python train.py --model="class-conditioned image diffusion model" --weight_standardization=true --lr=0.0033 --adamw_lr_other_params=0.0018 --grad_clip=1.0 --final_lr_fraction=0.01
Rows from block 5 of a small class-conditioned image diffusion model, named by matrix and row number. Rows with one number belong to one channel. Each number is 128 + 24 x the weight over its row's rms, rounded and kept within 0 to 255. All counts start at 0. Numbers have three digits each.
After each channel's rows are labels from the 100 images, of 14976 (inputs lightly noised), where the channel reaches its highest value: "responds to" is what is common among them. Only what is clearly more common there than usual is listed. The data: seven-segment displays showing three digits.
# convs0: first 3x3 conv (model.mid.2.convs.0.weight, 192x192x3x3, standardized in use, each kernel summed), inputs 0-63
# convs1: second 3x3 conv (model.mid.2.convs.1.weight, 192x192x3x3, standardized in use, transposed, each kernel summed), outputs 0-63

convs0.172:081106123153125165143152134099126120124125126123142122143128095147100114116140103149132126109137149117143140106120116135095138195130182097106157120110129175155144141100126084109137115119104129
convs1.172:136170103117127121112148129097160133123134130144080091169157125152118159138118112129142119115083133186122119168092154114141134108113105120122120096085149081119089115147135065157113122134130116
responds to: glare

convs0.93:108124149114136103098106146166137164161118154141155171154137138149109171136120116165089122136109135125142120124141093088117123127095094118135054129126164123129136119110152110150132096136135114
convs1.93:144123142127156090146125123138167108167155085124135115141125100137119076147144152122140118125112138144146084095119124124096118108128121140140160142110143122092143098139087087077122144123102103
responds to: glare

convs0.153:145117146141127177106146114129163096153140084146109141135142105138124122124137130160103135136138098125132145140116100112142110128142135108162142112107112089124168107164122057143128123159107146
convs1.153:150167162182108138121125131145128174136153131167087131112142167120136154139103140120156143096155126146174111112124167137111066072138116155128155137125148088099098107098167190125127137147104106
responds to: the digit 1; second digit: 1; first digit: 1

convs0.7:125106111124111146094117139182159108136189130082162133128137140139121140157140107145116113114139156132158140132149124159124116137141103120111085113064167134095094145159119123141147131153132079
convs1.7:149158148139159156153097133103125129152127130143139134147134117135142105120104107125126113095116162131156112138088109126133103138116123090120110142162157149143131130084110102122142139130136120
responds to: the digit 1; first digit: 1; first digit: 4

convs0.38:083147147129130148139116123098109097124166097175112144142106112169109128163100112124120144133137154130123134143130112174169144143117128108126129108088134151108114133135156105114151110155114124
convs1.38:141083119143113111113152131164136175155119129136116131125154138099177145110116147150115150143156131141121128123146165117153131104133136161178101147158115119114121107100177126180127177143153145
responds to: dark on pale

convs0.125:151080115149101167151087127148103122113075123124109062120112115153143136138108125123098119110141145139116104116125116116134139123128162140143121139124141161140069145128121126158156180191130143
convs1.125:166128158156132121136167143134119128090144119143162148131128105143141137119120130133163150132114143122114131081118126123135130203118156125146135109150147074141157092121092148093149097088115138
responds to: first digit: 2

convs0.25:119124122096128102136102097140116157118141092163124099123115145119124123144158145166102110097134115146095158112164129142146122132178112148099115141133143128084067108135119111098102129144146115
convs1.25:108085084151116121108172118144124135071135161110159124113157133169088069150097138140146192095164131145129173111116138098108107107102120154151113111120096152156131178124120122144145126114140088
responds to: the digit 3; dark on pale; first digit: 3; first digit: 7

convs0.96:112131158105140130154138136155127156111102123130162170130090135124141080133156116112122123115110140130131128116140102097135113110147104086127142113111146124138159112089120101070155119169186129
convs1.96:097099105116149127162162127064135129110093122110120137129120144124137116154129095159133113122138168131097079153154087121120095193155124123107162105068146098141135157124104120144100117141134145
responds to: first digit: 5

convs0.26:112100123107115104118080113112107129074150127171129084122107160124130092162148137160104128113148122149106202115152129120137089100152106135128121143155123126086101115129131117122107136134137129
convs1.26:159133148123146122124118097112144148139116092138135166139155150078114142106138106162069168157157175142103146126086090140158143111100132121141121114097135142128146140137091157147100131103150104
responds to: the digit 9; first digit: 9; dark on pale; first digit: 8

convs0.8:122105166130125134090124098123125120102090158100158135123135113104150120099132118135119123133125128183139123094175138113127128097120150135101164125165117088130109098090101106115117125123127121
convs1.8:069128095113099089153121154102155142154110116123148129100107170128109098155117115137134128098123122083152108149112131131109078111148086103137077131083134135113138131130103127138156102132167128
responds to: the digit 1; first digit: 1

convs0.51:128149165119164080138072104153158136114135103120114136120121134113142161146118125150127134118139157144127132120158104120135128088106099141151099129147118138127147116135106123138132133153154116
convs1.51:110102103135115190173147125137150145160186143116153099112115131110123097135138113144103153111142153106143122149126103118116175121158076091161168133117117129137110140120135143154118142107094136
responds to: dark on pale; first digit: 2

convs0.59:116153147112158149153153144135145107130148131140132102186166087154102128147136102141116148067103134114171105151132094153106165157090138099095148107098162147103126135088151106119140094169119158
convs1.59:167135102120117109115137123136092137137149155117140126091157164134154115125175137144132115158164139132080116158134153077152111105165130114159116155126132135117116122148171117147107175071152118
responds to: third digit: 6

convs0.114:130147160086150103122118100175113157093106131133135171128140129144131139128111149118115107093108123165114138076193106101133119115151123137148102155121113090138096103138090109131119148137160125
convs1.114:094119115177113124172129136082137104160114128137112113127110134127141130147127092147134121149135153120111094170115120129130108158130129128111131108109156116106164130111107116128128096113138149
responds to: first digit: 1

convs0.35:165111141117155107152158120144171130130139075125117156134141107135100116124120109139122128104126094124123053157122116126145130143122138086123178099104099108160151125124117129145096131145108111
convs1.35:125078102150121138132102133113148080150154139137134091091118141123188111148141137143162099104115105114100105140154111153092117150170131168111129133118120144146140158153183106171138149140109133
responds to: white glow; glare; first digit: 8

convs0.97:166129081149077114142109156058146168153087081188130098095114095151127123111122117160110116092143144140104144120112143113102135101135147130155119137110119142132167129105119128164172149150097188
convs1.97:129103105164095141137122132125164132149145114149115120145138147147149125151135084143094120122122112087104112111127077136141119146122085121166134130080128104125106106140117099138166115137139163
responds to: first digit: 5; first digit: 6

convs0.142:113149104134092101169112164090118152153138142149154129105159135135116166126109131174149126100123139159120125104107139125109142105137122135168085104068149139102126139116147124169170133140135156
convs1.142:092106107133135126140127107114102125096136141141111087108096118150108090169109101114139101111145149177121108112138145138148123128155102141127091140118119158160147124173109101144156110126125118
responds to: first digit: 1

convs0.49:130106126128129133138110118153146159127129171137154120110147161138110124109168140114129128127134122145140157122145104158104111125107118114086086106088130147077117114100115124090123141105144135
convs1.49:130120113162117131138114139085076124078118126165116141119173156162114128134102134156119144161115157153144107117130132110102105152162097149098121141136076159092152167097115116168125126113134098
responds to: the digit 2; dark on pale; second digit: 2; first digit: 1

convs0.111:136119151122151122142113130140143138133106124115116110155119159125136088148121138093109104137133105165138165140136119114148113087123106149133164137124126133146117115119124053081123127153126145
convs1.111:144147105072118134119153141136150145134160090163142127104168140126145138117150139161130129091162160114120102122127123125131102132124063161150140121065117115133082124136142135130139144133135116
responds to: first digit: 2

convs0.95:133104128128118146135165115123147103147156133072160149095109148076115123115120127109178146117120132128153119161146225148111156165112113140162135179135159163120155148140121128087144133083120122
convs1.95:148143117153122161106113132121119110122123114110095126124120119160132175155169112151128181148185134113116172124121165103122129112148150174118147097113076167116110134103122157167134146140109151
responds to: dark on pale

convs0.48:107130178137128123096105116137147107146171150147057128154160145129110113144102125092120149081106129118166123110129082162123119131108142082099127173138132108114165114086138141135089106128135128
convs1.48:144133104119131082146122111133168111119146133125103119139116145087093100146119117140096081106086158126119143100097072112121114153100135112132096146118124099108137126191098139132157097154113120
responds to: the digit 2; first digit: 2; dark on pale

convs0.187:140129155113125131115150118101107124116115105109139107116172104146122136132117129144122143143115146041139132107116129124141079119116133136115129121084131098145135152107104160154123142126119169
convs1.187:157166113126109165140100157151111106131101115129123152144118132103148138128109117104126142142152108097152113119085142093160162113135116106165105170171080132145189085150136102110135139107109118
responds to: third digit: 1

convs0.74:131090086146073109128117112166141148128126119125130108106121154090121121123115158155099114101160139133120123125121122130151089090177147135143118122114110111190132114157111137115161154143128120
convs1.74:165118103134130140141182091144120155145114123190101120157153109141109120126134119165097143105124145131124096120117157115134114155129099125178126118086190117106081170147136128189140150161138173
responds to: glare

convs0.42:122118114108129125132131130108132111126146110120108104108168059131100142122150122137099139098122141112101132113116145147096195159144176150097144127116151129107181162134129147142127134115122148
convs1.42:116156093133097139123162118088159116149150160133134112143160123152139148113150103143143165154102099150132120154109152111134118141139112112106098088117119130100115122134123045149124122111139166
responds to: glare

convs0.102:115125134097156100134094118136132120202150096171125144140114098122130131126125102138121127131119136127131040164189126151141106141157097134183120156095130140125132121165099106114127102131101107
convs1.102:118116088127118173126118114131173119122145103133144111103118161086113124145113108172143176086132167108115150131110110130113110096155116107195093115093113147106177185165122139135158123118111103
responds to: the digit 0; third digit: 0; second digit: 0; first digit: 5

convs0.152:148135084136095170157078131123117106127145107121100090161127102102108127125108116160098140109152159133120133150118161135153148148125128112160117149114117170078122160113142121182139190171075159
convs1.152:139130157128142131120146106130135100134122134122101138113119127148166146088147144128128100154110117140110086141104130149140095164130127141094141149127125092109129097140104096062148090102102148
responds to: third digit: 7

convs0.56:149105122168108107137112112133154151151160159125184138082097165123116111098110128148156128104120140133137083142168142101062105111116141155151124144126102124135138108160116155105135132102129109
convs1.56:096151116127131153110092114144138123115098153121103159105111145150143148156165085144137163177121100141109146136100130155128093124111152123090125166137115146071149092069145108161135108099121187
responds to: the digit 4; second digit: 4

convs0.157:150165157119106137122104159117155160164124074136154114104149148173165137167134138088128101142111083137141125093105128119125136169078115126110150107116169118119122126109126125111179094156123214
convs1.157:149140113184122125139139119110171111119096165154119154122124127132125159124119110129098148115139153118139145139168093139125133089117096135172123131079083139103105177080145124150179103124150098
responds to: third digit: 1

convs0.22:129122138162134169136128123087118125114104117121174137128128126123166122102101156119126135102097128137131115107152123142147139098111148145123140195169103117100126145055116113104146131146103237
convs1.22:121125153166152127103133145101091148125112148093144129120130158157088150162142083077132128144150131113113109132161132080170122156124147130119132124111149084122140168126160123120119115085157139
responds to: first digit: 8

convs0.78:120108099180116136143139130153150124088115122104133128134137107089126096113129153174129120142155132145135162125096122138133075163174149141147154123153114138144128132098114094147121183119101124
convs1.78:154134088122121157126131118144152150138135128138136100126104119151152132140098120125165126139130165120106120133134139096121134077119138113174161102096086113087135130048129165120170132118133118
responds to: the digit 2; first digit: 2

convs0.188:181114105136091152155085171138133135111121096137163121079109117144160122117137108148181132111161147119115104152142141132115134107121128143165071142098117138097132153115150128174182159121162128
convs1.188:126126146110094117096112142129151139128143124110128135156155120150161158140116118102129150129124131146117112130152121157127105131127075100170124109121108164093134142129111151117141178123119114
responds to: the digit 1; first digit: 1

convs0.11:130115113152141103082150135141146127094103144122180164118112142137120142100145123129152139152148125126146150121081152142081139111139134140103097122092129138123123124136132155152146131105109142
convs1.11:124142120139138155116114114142114155120104120143136205159118103174188127091141121109159088139153099142130095152097128152128118119128153098105140130136108111158128130104120147141152105148100169
responds to: the digit 4; second digit: 4; third digit: 4

convs0.162:130135091169129144115144131129130137117125122118159140133115131158150118135157117151159151147148137129154133137047155121148138104120142143070060147107121130125110124103157135163160116126115159
convs1.162:123138117117120167094073153119085132138085090129106193162120122167171136081144115108152109166131088156114120167120151145137113105101134087086124118136119116147136125102130111154161119123095149
responds to: the digit 4; third digit: 4; second digit: 4

convs0.0:129118155110157088072115085136149145087090123105133152120111139121170139134129151116098090136139091138127136086143124114164110095137143148140129140157104090126104101111084111131099147132108136
convs1.0:094128130137088078132093183130149124133101127100160125121122146115146165120103089132117139115133129116130109154107117147111096149123117121133095127110142119096128132140150151130126117123145142
responds to: the digit 1; first digit: 1; first digit: 3